From a checkpoint of a small encoder-decoder image transcriber.
Training: soap at rate 0.0024, batches of 128.
Data: trained on analogue clock faces, 195000 training examples.
Rows from block 7 of the image encoder of a small encoder-decoder image transcriber, named by matrix and row number. Rows with one number belong to one neuron. Each number is 128 + 32 x the weight over its row's rms, rounded and kept within 0 to 255. All counts start at 0. Numbers have three digits each.
After each neuron's rows are labels from the 100 images, of 14976, where the neuron reaches its largest size: "responds to" is what is common among them. Only what is clearly more common there than usual is listed. The data: analogue clock faces.
# gate: MLP gate (encoder.blocks.7.mlp.gate.weight, 672x256), inputs 0-127
# fc1: MLP up (encoder.blocks.7.mlp.fc1.weight, 672x256), inputs 0-127
# fc2: MLP down (encoder.blocks.7.mlp.fc2.weight, 256x672, transposed), outputs 0-127

gate.261:199087090132059104120171103193139103168144140099149105138081118076055144118121119159143125158172127130106077129098149144138119133114149131116116145116131127152164120131092110138149193074140121124126140152217161145142122122122137131083164085121124092123110139106121146104104148126177137123148091152171133155075201167126183120095102166108142123144152122100175148075087163122181161144131
fc1.261:136128090121114108133156152117109161087127055098125122129144124185141097138095076122097076123057150160174133163150113136159126135137112078122138118216104119083116130130148166135136067076124126080137140103107175125176125111158151102130087182109100126150115101146128078150132118147153188100144109070115173110157118131136112141121135130125191126134112138170000154205150094162070124107138
fc2.261:115161082101114106154180146083102154178168090103062143120161156110116111134164159146114123121125127164074097114109163121139098127113085099098113115159147090136058120130080107176102142158144167152151141087087158155167136068150166202070131167101153127143115196130143106105105155172136105097101159175155122124125104106087101133142132144134174141163072110116077106123166122057160096134117
responds to: dark face

gate.124:086087173161097120160124080183136122163181110154058154204143178139094112153092163113110099117166158127154143101112086109100069106111116135126072152161137198177139112162142116175096161164165161083087140141148172127143072147088110139143154161137140214152109206118141166143174114173090167092134188158107141141125137054185147130117120165135158137095121132100189145095093099110184105105151
fc1.124:142126154140164125141123141118137088107134128132125149169081101104190092191120202100049144132107043163146179126096146101162080133123145081125053119152160140146116095109104089117080171107094136121094094180087100143095153103103145082139154099108185097160107144152173136095135149086106155085116129138121167116096146114110181133156153067166192196104160105117040162096082105155122075096154
fc2.124:121148156170155188099113110123160094128113121160170128186103063115111208095127182181142165139158141119119171106105130154107168106135097172121195148151094118100089114114118118108195158104117132142145131121081153118163124109095116111169113143169146125167098101091090136093078145143153052184100105082075127126144075171128142141109117095097086118150101079150155142164142116102123167176150
responds to: minute hand past 1; minutes: 5 to 9; minute hand past 7; minutes: 35 to 39

gate.493:069130152142128147115121117090184110173133163083093152126102125121147179195101064152190160141166106123087161134129113140080161196098153085110199152098145158082064194109081132127105071168161167156133118146118175122120116149111064112110087198068086142173111102125123118126154112148109114079107140121143157080148118077120143092076110193128122180103144111156114123123124167102119083046107
fc1.493:162108118083145127181090140173080087147162094155142135108112101124172072099143185125147146125129086163143085127125133161174113102162090087142136133151125088118147120171152156079127152111139099083147142151117120089106111124136096167160129056198105066058118152121122140116064150106090146150129139102179076157132118099091165157170160110119087084164098126105118189081137118152116182199141
fc2.493:110119125094188176116079154112113124120092105145072202156088190089126116095158146113187115117152117189072136181123069175134153110143114091130185117155123142189120167137118122129112125131120165125090112141166117161094162175172111196059116106152112128129135186114102168098087178110160043211139165108112137144089094124127137167129157144119151111094103119133180074119120146108135157123069
responds to: dark face

gate.594:154093062109172143179104136097144095149114122134144142123075119125162179140110138110107107116097136168117088140140077152111149136086128126132163150143146131069120139147181118150138162085154115096104107121099121084154105166059207121133174141157134085148168106095149097140151164205118113201186144125121167117097158059156126112089087049118150132166151060154170163139191089112131087122093
fc1.594:073117042093139149168112118105099180129134130177101127174162137173153155133101126118146120098110220171121135118142171162113064107113184107129128084136091166147041145143079149142128104065103139090160157103118170150092119063092119122154126113104134144163154125156114100173121109109149091155133119082128113129139145090151137054103105138131146122147136075132066122162117138117135091146091
fc2.594:099141098093165108141203180120080107108154127095115140143117112089109089121150146140036200142102130139181090079177092076066138094169127150151172145121091122123129151127117101122152137148123099102145108119141110167086110128133193160156077148121140109106132110079158112127110185122155121103129142172111066095189136128112099131061131088162161150062109162136137169142093154110146142129124
responds to: minute hand past 11; minutes: 55 to 59

gate.127:114076214122157103086086171125125114153093157181151168114146113123120051125104204115114093123163086144069168121125084139138132100093109197084122069110170107097140168156087093086144141123130152150069140121117095123137063142137148077104133065128121141154139119143181130128100148121130112128110127156166111133088137145084107120165209160074145152095183147107201132078086120064173140154157
fc1.127:100092088101089125112115155068102072150141127127153103176118173177112117198155139162133147169106128165115173102076069122099143135159133072131120102036104140121097098124111152087135089105161117150142123107116160086130179091149132125148142084097178134088114102142119107181064089088152139186112118151128128119140155171135103195134114095138061104098146128100147130103128152121057136114113
fc2.127:142105176151167131140085114129123041175137140136126084160140047138152145112137137130125173104113116194101157118143095161172102099149074181091140123165138111099161169143135145167149088104129183199167108153141167114115096151134151095104148109144144142091072160145110184089117133120116181158169127194108109135136145130114151105103157161089144112203110112161128136095112139128217147151161
responds to: minute hand past 2; minutes: 10 to 14; minute hand past 8; minutes: 40 to 44

gate.177:154163122169155156077073196097129069181154108177157116157164165092136144127059117155108114117094112092090099144119126111116134161152140085067157165157123165148093126193126130147151168170127144148146121112128117096132145124118100193181127073084124117147145171179156148057101134150203101156071164114084097111119115116164105118126125108102066102073113071163112096081110096106111110077208
fc1.177:160173128188143075136117110137135116146174074126106100132147085115064096134116154135142155116144070121110161095091159068146093158146191161157143084156131117096139125142180129122154196113148178146140128071167126109096111170108144125160097100087103108108139097142135107090114126143156113115125138138195109160216151133115143123116181156078119107090065177095143133083112067059152118169174
fc2.177:090081112074074094126154174205092128117110176139130125137153126161109177147138112114101181143158126120115124120122096111135010123124097100108097120164111060095127111113129087132079186142134105111136163150100126160133224124138153149112105144128112062132143150129134122184080098144108085178173036129102149121136136140139112142139092108178148106202134116135096139153142197155084153103164
responds to: minute hand past 2; minutes: 10 to 14; hour 2; minute hand past 3

gate.559:073180129144102150129118128153109132143108138149146178072114128138154117118103083154142136115184139170110171125129191102149106040152132106127100100076145152104086129118137088123122155086154151090121121113231121106127183120132153133128160151092154077070148156166152191135172091168062115156101165111145149105081099121122060128114186133082121138158135110103105123136136173097076164108095
fc1.559:149172187150142161111156143169142132100161070094087105153158157203106148175169181134136146124170170057170108136157079121124116168111150149111143123146078089138112128108153204145076141133092152179099106166126173150142148114152156179171111121071137129157122135157087089173102168091198112093155173136173156174209128142124150130141149115115130090166145160089144100141081151119145097174182
fc2.559:139131058029154182191101171158127122116120075140169139132146097091146081103142093066106136074130157070126113178124116179176133143117184191102055126106145142133052124112055112117124078126133080116138165104125093118097139149091097090099127163160138125105189076127102177154132192151155132134106126133158187112154091134088152150099161176090205124161153127114096130132097120067116101098114
responds to: minute hand past 9; minutes: 45 to 49

gate.167:126083177109164179133134100092140120133145128109170128100131137070107095096103171102076151182103114132078138115084098115116164125139128110172100143151108113140075143095133140119146149126149184112200134101109073204131172118121144122131104108181151107100134114052083139109094097048142094142083121106139154158115124065142063128169129138130145128156106168169047124144205080143149150143098
fc1.167:107141174144099118104166084147152188104103115124106156176135137155131122073135111138075157130160136117076175140181112111140101119117151166093173109123120141129125162173117141109151104161135141172118095101116150173189112098096121141124078105145101135095085118193105107163087179075089123177098134136107144166161162169157153124153074133135177079108115074065121137130131144131162193139086
fc2.167:151136155108155151086145121123136094032149108062069105121126174143112114121154191125168184137144120158139125102140091117120142105102161096127131097163136153116157141126097070070147124126127152123175102106110134145048099118106130173111118120098150067195115125117072104087113145161146179108175144108148132119180086064090135156131110120100134127164074155082129131143086133162112092148168
responds to: minute hand past 11; minutes: 55 to 59

gate.439:105141148137081124140167163139108139157184072136096131103142100124129147138085070076096106156165165117156183128111082126108092133092159111147163157140099117091116178137132205113124084100074157120156152114083109149121167128187093121093132158112126140103133145163115178081108100100141148145145103179161198218151085157178200161149139090091092090162115186086183177134126085163114150121119
fc1.439:139196123115106157154101121127083047039126139099113127149210128106079105135147161133090124106111094086153122115135160166165186120113113142095151149126146141138128190174096125069137114151114119118139093128153137143088132125106080149140075169137122097133145134098185120121166177097134138167185130106103131074190132133100110110184091156120141179123149116148075019096126154101166143146148
fc2.439:234137152142158159086121115065124138122202118117104079136125117107105116098111109087137179116128139167135088090134073096132137173110077082170095097080152145109122113143071097191145084112162148164067137088082130105136132152178052158082116124102139129128126122128124129102127120140145090138132149105170093114188104094125119093159179082138144130132057173176135151178144139075125133121148
responds to: minute hand past 2; minutes: 10 to 14

gate.463:136162068137126159173146153111149129100171062138136173128064046143160143185103152182147135135162134110112142138111151127113110170139100084151140187112113153162099113138139122113144184122137103096179141081132063051113093090117154174172118112101118135105120123095168097115138177187165102178174155134132125098071131157101130052109069100107115166117088114111053114185109104083174097081130
fc1.463:195128208149148141115130152157131115071160161170157107109158108115073092139142140120121130137186117151109100102152119088127200041159076169096134101143144163111215152127135112082186156177080187140165117088123080091122136110105091110169122123202080168133142112163104136050090118147147129194062127156178143147152116124110130137129147095100159068067143091059100181114119166079143092131186
fc2.463:129138153079112105118119204144096103135108169193169078198110175186121135111152142150141183152187130071131151117106164109143077088096124136108081149141128119109112119064122069131120158120138183159093128176163159174176223099187129096032109144115176112181106078119133172134135073152090103104125171101106121181149105150151134109150107111163114139142170146119087072146160120135117149142129
responds to: minute hand past 11; minutes: 55 to 59; hour 11

gate.600:154137158123092098099116157053149152127156121124166111134096122147164117119158130152087138150094103099083124122058083164121169101109113116085134115082143092130145140140096115140169133203222154152107162147115106090058148132090158109132084140108157148143172126119104090176165132152119160077122150142184122056120090093082169112082106136153160087146165120128107092126134143154083159129098
fc1.600:185142164137214160095141110163086136153099209120084063051113119071136161151166090165098126115090145159159136133180135091144116148159079128179118090174102096124090101110177132175084098153125155080140143117175143164135117171213141160142088176094126066146123138147122040146119062138134073097100122086143112092185124121127114080086176163117152135087090133147120095095150127153114126133169
fc2.600:096111079151077093113168123123089134129174104192104103109157131149155039145164048100112094142136102078157090093160116160101110188107133106126114139129155197145140088148075162135129152119142099135125109145126123114097160119136139082072151096117127109109138163062119152100113172139198100124116093142143110084169137118105164182121151112080160113091154139180119192144146156131114093162124
responds to: minute hand past 1; minutes: 5 to 9

gate.431:162111188096148141167132136092143214094146174103133117142132145152124110110106114179111132079167123085107159080117164128117082128146155167086084152120155192161150132169132141051187191137078103178113088101132093141176098074163168123110134087131094121130123145108201127079157131104100091092206122088147117105119106128099091125143141147119096142150144184131143190153101168145154083162099
fc1.431:120152174112131203098163156162115181119102113122080102057141126151082131105089160147135120121107151139067126149104108150085128130096210184124153137132123136151158119113149130092142187162093088177104091131138107163126113114131124080184080197190063082158109193110185120114138133142120149115165134133074093082119085105102115137108130169121078076109194170176108134114140132117148125213100
fc2.431:158201137118097135173113097086143135134121148138160095095085172083123106088167101136103125150115134075133054138107178068160140124071090109120131133135108174166122124193143163116072101166157117119127161128101143143151144122127106134106155082186118221160157168083109176125120068121196151083111128107183121165145061172173173117170098100121189132127103115104144109146117051189139107119151
responds to: minute hand past 1; minutes: 5 to 9

gate.453:172068150124108142025070106146117147116079145138098146084161132128147183085090102139116139083084130081074101099140068149109122148121094113100171131135141198072054179129140129106122115091173136166119103141154064157125047168133108146121176110117117089167177085127169153074109096158104103092159110101130134188175134121165204173178158179132150127134143117107147150132195143084088147087150
fc1.453:139106160074021154155194156089070140057139098125101132111081169123085127113165141169133156113129108096109116094170117148130099095117124100118150123115177116115120168084167149113144159124082045105141196117077147155160077157213152169143063125117047122177131141140106197106115156101145195119083111122115139152169101128113208164117141131116076109099148133151122155111120173158110195152176
fc2.453:097130111084128144129125128159180152085148104132101116092105086016104138114154099157137152064103150121130125135126133121120174110138099138099139181180179204063088159147118146120115119117130079087103132162145142128120114118160094172128106169119210150163112064168073146147071189147098124132139110186100135151091119157104116115099126152089096114104165120138130093134118180180092136130111
responds to: minute hand past 11; minutes: 55 to 59

gate.63:079098097154115174111145093151126150101140109118115162165168123099107175043121122058114121145139137130085137094152080099104113143099096183149113136147129119115074104152132174109134077141175170119135124085147117147146087154105145179140062130093106140161111151079116155139140111112171121179102160076166092145111119116160106184099067158135105122066216114150188077157132090113128119080110
fc1.63:131128182099114152099070134117207077135048164142093137141105131091123112140171126202164109076106082152115126096116092118143162171126145152143097128146172097147201167086075119098151114133098098115166130125127071112165126147148154064154117110132157112110112083160149102115106134144144105110172115126096106143114129121094127135150110109124183141116146103152135165123147181112128117163112
fc2.63:120118136128077120161082130121186102191123146120137090109066130093038112162120144094140156134117140111138167150090073096147106117106069200155143103131148119148119136126108105104147148188109121169141126106085140125163150065192139126121134163088145124126120128114086139150118201177151111125120143098145192186103149113049085118127126099156117121108143144084128147133143100040204168136119
responds to: dark face

gate.200:103190090162144072111151093105102163111128140097102133104168170110135097145171081143115173120166122125122115169159142096139134147150146140215085067125149108147111051106129145130098132135183178162107106193066122096174087094156088127142082141169139151141130108185166108148094106148150110100096134108136130135116123091090115182157142170160130151132143192157113118155120118112116169131163
fc1.200:150136117130161154096116168112077150116111120145073108122079167143160166140115162101073185145094124156097061112126164128134172098067180137121149140146155189090143111100146117124131177135101128173209121138168170162180191141095130100112119138128138111123205103067074096111099182134196039075136114120100125110091063078143167136120098111140102111068200105117141084172125116116131079096075
fc2.200:052150080133152162185183110135137091139088187087088103155138074109128134098181101100197163068112151090121094130101048194140085078118117170167119154105123084102128128124138083123105111112117177109133100173119090116167145125137144154108152165161160134136097086159138162130152091144127136183154128147158117103096171140079116138087131156136082112128084085162089120135150153112176141125182
responds to: dark face; numerals

gate.266:088051146186137130091166099134143134159149105163065103126091124150144140129116129205083145138147130156087133150154141112154164152136127143150075142117082160128084070114149111139157100154103150101137065165085124153115178080145103146137071113138149178191113135154161104125161146117117095146156073195110091137156115187087151188087181149091147121106108134159111111126131126152077101082143
fc1.266:133095143098182121119127061108152112124116146157097127119080080117122133144147159129122144082104129143152117144139143079089085101138106096155150181120175152082070096179118130141077178109095150132169131102106135134150097128097183182152120174157141119123183128134160136135175140125226103177062102128150108109112181159078118135179167076101150121153063147157111084107135156157170114066098
fc2.266:128144106120117149106145133102162090086114164121157096106129109169154161163098091125108116117109184170099100131130163129140123153123183145162118180130117155099100185157058170122056132131150142198123126131160140072112136110140147163089164133126057090135138124177141139097124157101203047112076059088159115074121104081150175130151085131147100129135146127110174154121115072083096102152107
responds to: minute hand past 8; minutes: 40 to 44

gate.82:115073145167102164095084157142111209174146133151109132175121122097135111100190114156121089156182122106151135144116107101148076128099131116164120115118087106078116145100150140192163123070136118161128146121076141197138109149126212184115150153124160136078113114097173086101083162097144133150211087112168110155137089150118183093147095187105120111150134086073130132135118178121191113167144
fc1.82:174096198138201197152114170122112117167112152083114132107177170129143161152115051082057173171091094121153130136093131142118123149154086106065162101206133135180140120159112124181100079135075080101135156075107078110179148110097138169120109095121137130136108142189103120118094081152118176065138180132124108147131091123149113174093120112104143167111146138157067131145067082141116129145130
fc2.82:133158103077090120161113130153120072132149118090135172190131137146197151128169173134091151155136164046082122135149144115076136148137204088141116151111146142144196172034103147122139137147132099154122143090058172135124172122188164124171142162116138115115137169141153197124128118144088089151102149087120128115111189139128137194153121115130110110136125151084123129063124093120103132124120
responds to: minute hand past 11; minutes: 55 to 59

gate.272:160159174101129128138131148159141157146160181084192124138124130112111090129174080169150159104177064101132124123065169137122100131083143126114121127120107093099131155135102126114174133173142014093122083112095141152113126115164086151128139157153047137059139205117130165167081136112117135131111107125095117093109097138111129157101137111110175097160122133137142184140172146067137118107155
fc1.272:103145175137107138135133151103121168131105099136140077058158116172117131124211077124191127124176115075088090163079118106099061163080119128136167178149133086091097158081120081148167129150140151105154088095147118203186130097140078120145102174164113106165192114090116130166058132153174167155115104168124123139162098148100178161122188100136081067126173150150175136116167185138073097120145
fc2.272:139072071112122129135113131143140121108082144126127120163068070118164134085124169115099124099154175163170060086171098140146106149101128107104125094092105179161082120173126182047118157131162149144131103132149138150146100157071134066129163061087109140142145133099139137037133118107157108086103161085149143164121151093112133112129103154104074154146110105085098102125139120123122144140102
responds to: minute hand past 7; minutes: 35 to 39; hour 1; minute hand past 8

gate.150:126166101151158119096152154141072057127153111100122141079126124128162109095102116172059100116075084166112124105103127123060152095136172181121163168179143163088133188167113105125142140147131157066155066126148121150105138154151143121152127119108043126071088154140112107138143089162143133080125113114096093146134101148139132140121106160125127065131110132152114070191112109091132156189157
fc1.150:085159118122118152111075123139139151076187143126140212105175158167143120153165114106166069065157117142108111093125125104131141110140126171125123170136088163148120106088118086153131138122118174098139142115177106184175110074165150078219145110129177180103090035170104115158137065104110119112147161174121232087128095141156136138092098108116095102122141161125096155131133131154109113115114
fc2.150:167111113161100105132146132083125058114101165134131144148174170085194090097118139133147063158135121116139128086096147099111125124122149152206153157152130157123130085115140130116169130144093116093142124174130150118118072064132142079149145137122148150137091168100143078114098141118115138110118082125168130156102227133128109157187146141109056079130135153123128126141128105113120155192097
responds to: minute hand past 9; minutes: 45 to 49

gate.635:132154167159135040119123134169167166086115176126063113051126126112129112100126124110109172127129104126137128131085095114141087109100121130101168151125148112107170111127085128106101139130127185157070157136110124156116127090101144114192117104177191065078194134146149137118122112132087091117078157069120153114154158088170114147172083118127102090117168070198151098109153161121083163079142
fc1.635:101166130100141157114084165127091132111120098103128129193167140111129132084158138172135133183155109110089164116181175178101135154121092093117123086098111198109086169100208144136133148078119132112207085076166141085112129166154088140104150139116112136100081102092107180076080125167176145164128149154076123171112099191125108085094180182142177156125089125060129166112081121129188123138127
fc2.635:100137154111158128145131136131121117057144085129099105123182128175088169134222155116194194176078116117119166127128166121123129161143114122136109155106080137084086128063075143165119068119115174191180086123096088105159096083103113141101099093072090103151159146102156165139103161161181089135116118078181090113115135172101090092132168160035070154152108135134151086117156136062121133129142
responds to: minute hand past 2; minutes: 10 to 14; minute hand past 8; minutes: 40 to 44

gate.13:109174143106121180112160171152123229089078079098095102149098126190122092127087099137145092143189124143109105190116078167081072133095126119132109155129112104121129047098158126083127131107123135054151136120120051138121111093145117115101122150148160107177143102123143100131138154124155125182106117107150146133108126093124127062151203116126132112088122102139187083101104126100098148166153
fc1.13:059105157148068142191142105135145092181176109160156109098140080116119143122126146171185173093100123095085123139103134143169089099080189139114098109119184149129186132180152134061113132155107141170114076123129137210149174061089105146155160107149143130097169167141138161095157149112148132094128083108113030156133097168100112104095159149120156103112181130155142128137133136233147109159089
fc2.13:123097134083137156122188134183182136152134096134120151142148160110097113123131089216137175151149130140128128144098112101156100176127143175145129145176119114109173141154133103123103118126095108132175127203131186124078097141150109129158144128117091144137148141184137128083139138077125085111093101100142128139134136163137147104117169159098150130089097150181159070176080139126136127181135
responds to: dark face; minute hand past 8; minutes: 40 to 44; minute hand past 4

gate.508:094159117109093072128154131104123128166145131106133126151145107195113132171140083194105077136155096139170100071122094085114085123125129092172099119076126101129124147195084121069135164099100123119087101135118146148155112137080126124114071138110160088062201106086132219071168113082119083176103126147107137108156114177164100092072195105079129150133095101161219137107144086101158111119116
fc1.508:156089167124145175170081130111098111108174160134162162197080170075138144107110121133140111123124100093112119090132170162173065140139093148106135156138122119127139113151147160110107129105155101117152099092189168134135091175174165117127090108096163147089073161122133133076089176174127096160180127082174121124170116044167147120146127155187148094115133121076066126160162108160181120137127
fc2.508:112077139123091166137119151194087139139144149087105154121076083179149108164091127153131141169202088128129062143097096077117123103073091090095207143159131112083156115175159127132128146138020161175083109097125119143147078074160109083102148134195164038175083081079119203182110107183103135099102132134101080148119159134138145152114164083146114108142129078136109137118181126106090109137119
responds to: minute hand past 8; minutes: 40 to 44; hour 8

gate.500:125073114081083122106080173088134131129116092088134094111170103188131119113145087121140140132174131158170095177086090112075176131116113193112157157149057182107106155146108147114132157129160191142157129085145111116076139119135147145133163120176115143135133129108148137116148087109139155081202163120128116160137094135176097106169152138110083122160134138136101168099107132126132142147071
fc1.500:113106117089075121161174106060090141067065114125088098119124096122144084130140167115069146135103122116158143101075117103143128153073092130147171110138115149104163146178141101094188042132196092146132133126075238162087123053075127113150160101085115136125153126138107092103169181122128139144124142092138111133137096130185164122156134129098174115147122147154129166130153146131210164153102
fc2.500:121124106135122084121154189198158124110141133093163111119060137181143140124138154180149178110158135131121146114141143124140166175147148114105127175122139171131113207108153070115065093098109082128178099148147120152124141113117114160108144147095181195168152114146063197122145152068124135174152172161096138121081126171168150059160116223145177161120080143123104108140155150126098132123143
responds to: minute hand past 7; minutes: 35 to 39

gate.270:133169129184113169117127115054141228139089088136105179113123150195113125153114121193148164121144152090137097135165104107111064104073103148165174141142133125127144197129098201186127127138155166118110142134157144165123200115132138096130127120176151128171219091125104147093117122115159111128167098175120114171107099128123143120127137158075118054075093108123173153138106127171082185148053
fc1.270:099152144106134136130111168093133125108094138112177159147141117150117179097093079137088130093152141125113124115181121106087154157141108137090140098101146173136132174146098105147126133059136092180161126127094110140126200153160106144160134205117173144104161002114060146153101065153108156145117127108155107121114104183115114156143123112120102118194131128099050124132115108075117104157100
fc2.270:160069119141111148095096186120172149092093131122149120155042080146128122081112146135112094139125182063108096099193120097106061094159171140142137149174112116062121120139116163141096200123126178176128106133106088077201161148137169085125126147110086153107135123067100139111078176164108133117124135148134127063154089150106093150137104086125093112153125085113081100147176127090161133188181
responds to: minute hand past 8; minutes: 40 to 44; hour 7

gate.156:104125122122109123062104114133135151096087144116070152155139137113190168122058142132208118139073103119142113136086151122120106136089113160097114139130090153141157147114046143071180120176115108186103086091117110181125118198076138113176122098167063138139121086093153140116116144098178135159146110040099120117148115076122076126157081163153145129161078144136128079150119113138113120093125
fc1.156:083127091135092190137139162121150094132078077113121147117128143116174120156107073188131116081093071119108164105050132147129147110184112151099142080082094111096119141071165122130133148140206133153092159141147157104187142168130139114121131067165124168108162122178150156085183104151068117134161105144127122155164085111071115175100155133146164110093187125138124095132152083132125155046144
fc2.156:081025107135072122209147137105129095127091184096121189107129150109131112136155081102151120114101158100132137077161137088124151157186175128121076083116143108144136093100099117127164154154199171135136131124167127114147152122097174092167130118111123106096118080113116111142114117075085132065182181081143113147157104061112124106165079174113057164113113129144115168104127099142125095118156
responds to: dark face

gate.244:137116115081114164128124121145083127151111135146118155141172107072084144135140197100086161112081146096140133067148104204133146140152071139086087075099128109111080128083145109143085116106174081118128146176145153152164168146102128115119123128173104138082161151162133147119140217092111121129118135149116102119108102113138050142111067158104148164114128123118097164107118109142137113123133
fc1.244:201132104090104081113172111082124128094078151186105156141100121098137058122120133129080135167120199090206165097086089081123141167157127092089156077154198135173195155114098165162119137152106098124182182102103155165182122150150098111141138120088102183134140100104109084148159153105124103112112101089136084125128123040135099077159091144174068118126135127154122142102113139156136077171162
fc2.244:086103100101134194167101134093153177154096061108094143148142079095108201129128077157142123121108130156126082145154108086145132129140158165148124148146103098140063128154052164075137149108151160130117134150130108063129155111111143045086197098115151123133062088135104107132137198174151161077115162148130132142088082195106163096162171140130163147163150120051085118143124122098210120108151
responds to: dark face; hour 10; minute hand past 4; minutes: 20 to 24

gate.301:143130159211135074180115098174134094143223164177133131136098086092118143116132132126096159117149109203112118089119129119141066141114179149129125100102131099142151109126083088139095124132142088175102143072163097145148095148168133102149157056039140115095121143136123147101115154071125099136098174044102155127142150099084123156140123088122161135122103123134127141186094142121114177094100
fc1.301:134136149169143079080137179134094137165158119135082144130077175109129107105155121112098044132092141070196118134125130140167213137127097087085101108147126032109098163189149172118134161098106136085158118168168169151121149135093166129085089146098164144127142157110127136129173108125168124171059076137151143105119159117159132120115120129186151122213127079060127127071155143093126115124130
fc2.301:095128101080151093162159100129157133159145094114099139084136098103122119181104186125101113135210148134142162147181145112119096133135181149135086118137167083042149114123137051213120201140125131155131153045150154157164127086134122129134145132136147106095128143137105142164102125175144124156142103123100168109171106137149170099126099117098171146115117148120174132097122109118169130034161
responds to: minute hand past 9; minutes: 45 to 49

gate.223:118147204126136132118101126092147142111160163144021138170135198091125136064158157145109088135157101184141083121082072130128115177094131146176103159194173117129128084183133174152163176104113137083119131179110147137114117021131182114140197133187154181104083138143133112098123112108110122106082129133139103190086143112167173138146086124137129096096157103121105085118131142090175082130115
fc1.223:159133092094162133123116087120134174140119128163144136079172176078099143066121089115105061144163142140099093093142053144094173108106141123088195081125111096089124171172117167130158116115166180128118119152092095156142182094123134113120188133155056163127160193114088119107128168094161117174142104160156086138126109140130166062139147127105131092124117111195122124139188169098111109128097
fc2.223:101123154132122163166136111128153163115090155140094111113109147124127111169109108068084083107106141159137085132126113186142125175098167081113081135052132136143185104125207124137095105212136109024118149130131110127159121137150123113099170112099160111117152111174174106165094113144113160099087129146129192148137193086172143169111117155146130100125148145129093115075142118104078087086193
responds to: minute hand past 2; minutes: 10 to 14; minute hand past 8; minutes: 40 to 44

gate.213:140176168152148156144179149112172132127230121163099112117142106161154119062110123133164131209066163107099126135111045101156115139131124127205160121186144106141150204117134100135163117151160124119158128073110095128115154157165140132107115104189189060092139121121093135103136113157134135167126132155088137130107158121165195170119153144196096087067213163137151127117150142124140151136057
fc1.213:115173184107060189104183195104148130101165178179131163103107103166132155103142129163149228206090171101131149111163093127142156141105104111120134175145172103165114153140139106135125137203110088132197127123150139110113104136206137155107132084124114121112158095128132095138152145119144120116133120101150140149083189123102077094140089128147103110107140147142123103113214125128112157157072
fc2.213:127140096143162136119122131150126094127125140115145148119089154122155130141130180159115132122196141148121116122123186124157092147146148137087114080160105127121135061097145216165118040108095173156169146157098108134120147158109113126195128185118218099152134176102077152125133114098165111131098090131159073133163109182115189142172117121111117163109129134133075158123102119076158153128108
responds to: minute hand past 1; minutes: 5 to 9

gate.343:143087251058138096065191159174132133139157103178097051082135178123094154102150109117109127103144135167170220123107132074124160145089124091111138159156095056095135117117087150149118209143153144094128133158133139082108129151198097188073086130079112149131129096199048085161127138127112168140126159137145090182180143113126143111113124170102180140118129097140133128104099138147135164127142
fc1.343:122149075150123129189040128095131096154117134086144189175175156144140101152116151209147118145123146136119088132129188129126083115158168091103102131124149146085095124115112169133159141125141127147159119108121174090147150105090152079136174118145144084115165128047161106093068128122155131146114131109103132106158084118170080114076136096116123117145131208126140135132105136165123092153133
fc2.343:114093138109143133091134175148075107156152129109147056138076060118141124107159165130150164082100109138173124138112108119174179070159129137142122145102124080140155180104104093140087190144122145111104130113141079121168104176138148131120027075099103165127142119131133158158115116161138141141149152113121126076140166178113180169148153150143137121130142075146110148149084107182134124049146
responds to: minute hand past 2; minutes: 10 to 14; minute hand past 8; minutes: 40 to 44

gate.97:163051148102135123161125092140080156118126097139099168114135149068146138121141070139112066201177078150147070103122079076145119148146134107127162141122118053172119112172085167138142180152114177122096073132117150153170163081129121145129148120138089115061142157126116100119103110144123121109117155173204125149121135066162201073149111138100163126085057103136108133149160159104099067138123
fc1.97:127110156112094086128085123060166190140123164146108156124146165117093177067140106137065067098146131152075118092156026162093108159124080092103113124209132114112078095181098169149140132113125122124131132155115148143108170081145100154124190119183146149141134134107092082130120094116108160125124129116111091160124130095159156110120087073125077110098118090160113100092166160122139154146140
fc2.97:126098076142173161193134098170142124136131169126132145144138146134163134147098145124060069124133140170149091140167102155185182157131195119131165117095125179128160111175206153095079073157125136120120165209178152151173140130117137094148161161118176088155125134181199102136068102143103112135090130166153145164140143113135124171128103127134144116064092131118157111061150192113096107124189
responds to: minute hand past 2; minutes: 10 to 14; minute hand past 8; minutes: 40 to 44

gate.64:138115109079128136125143106101162087126066179104083153147103149204151135108137119212171118171156117130194083144111084170097057125097112092170137126125111170169128113134072146084120143128042125106184165177102149139125145125168113145129108119082102163157083100075144098151195086134165115124103116114187203127124092103101112153189100123076135147141128131107174150133120132156172121156087
fc1.64:061112143116080118140115162111080059112149149091134156125129103117102200110121158145108162132100076166137137096212130102130122151115115110095149111091132108144148126127130067156131138153094097091142146188125173057150151102163141112154069087188100204151172068123081126162104131145088104115122110166146153122137132127102064142132093079162116093175092134117165111224148086149093150123157
fc2.64:095142123143164057092101100117050099096206130131163118163131076169137114153142105134083152122146077172121172116140125116135125154155160128190105101109114085110124139109122145111159218158128113148125143110139184153075167134131142172109140155159159099180072151154180112130119158148109138207155118161150126105138148121084153078117137112121124066135143140165101168103122161143172127192080
responds to: minute hand past 1; minutes: 5 to 9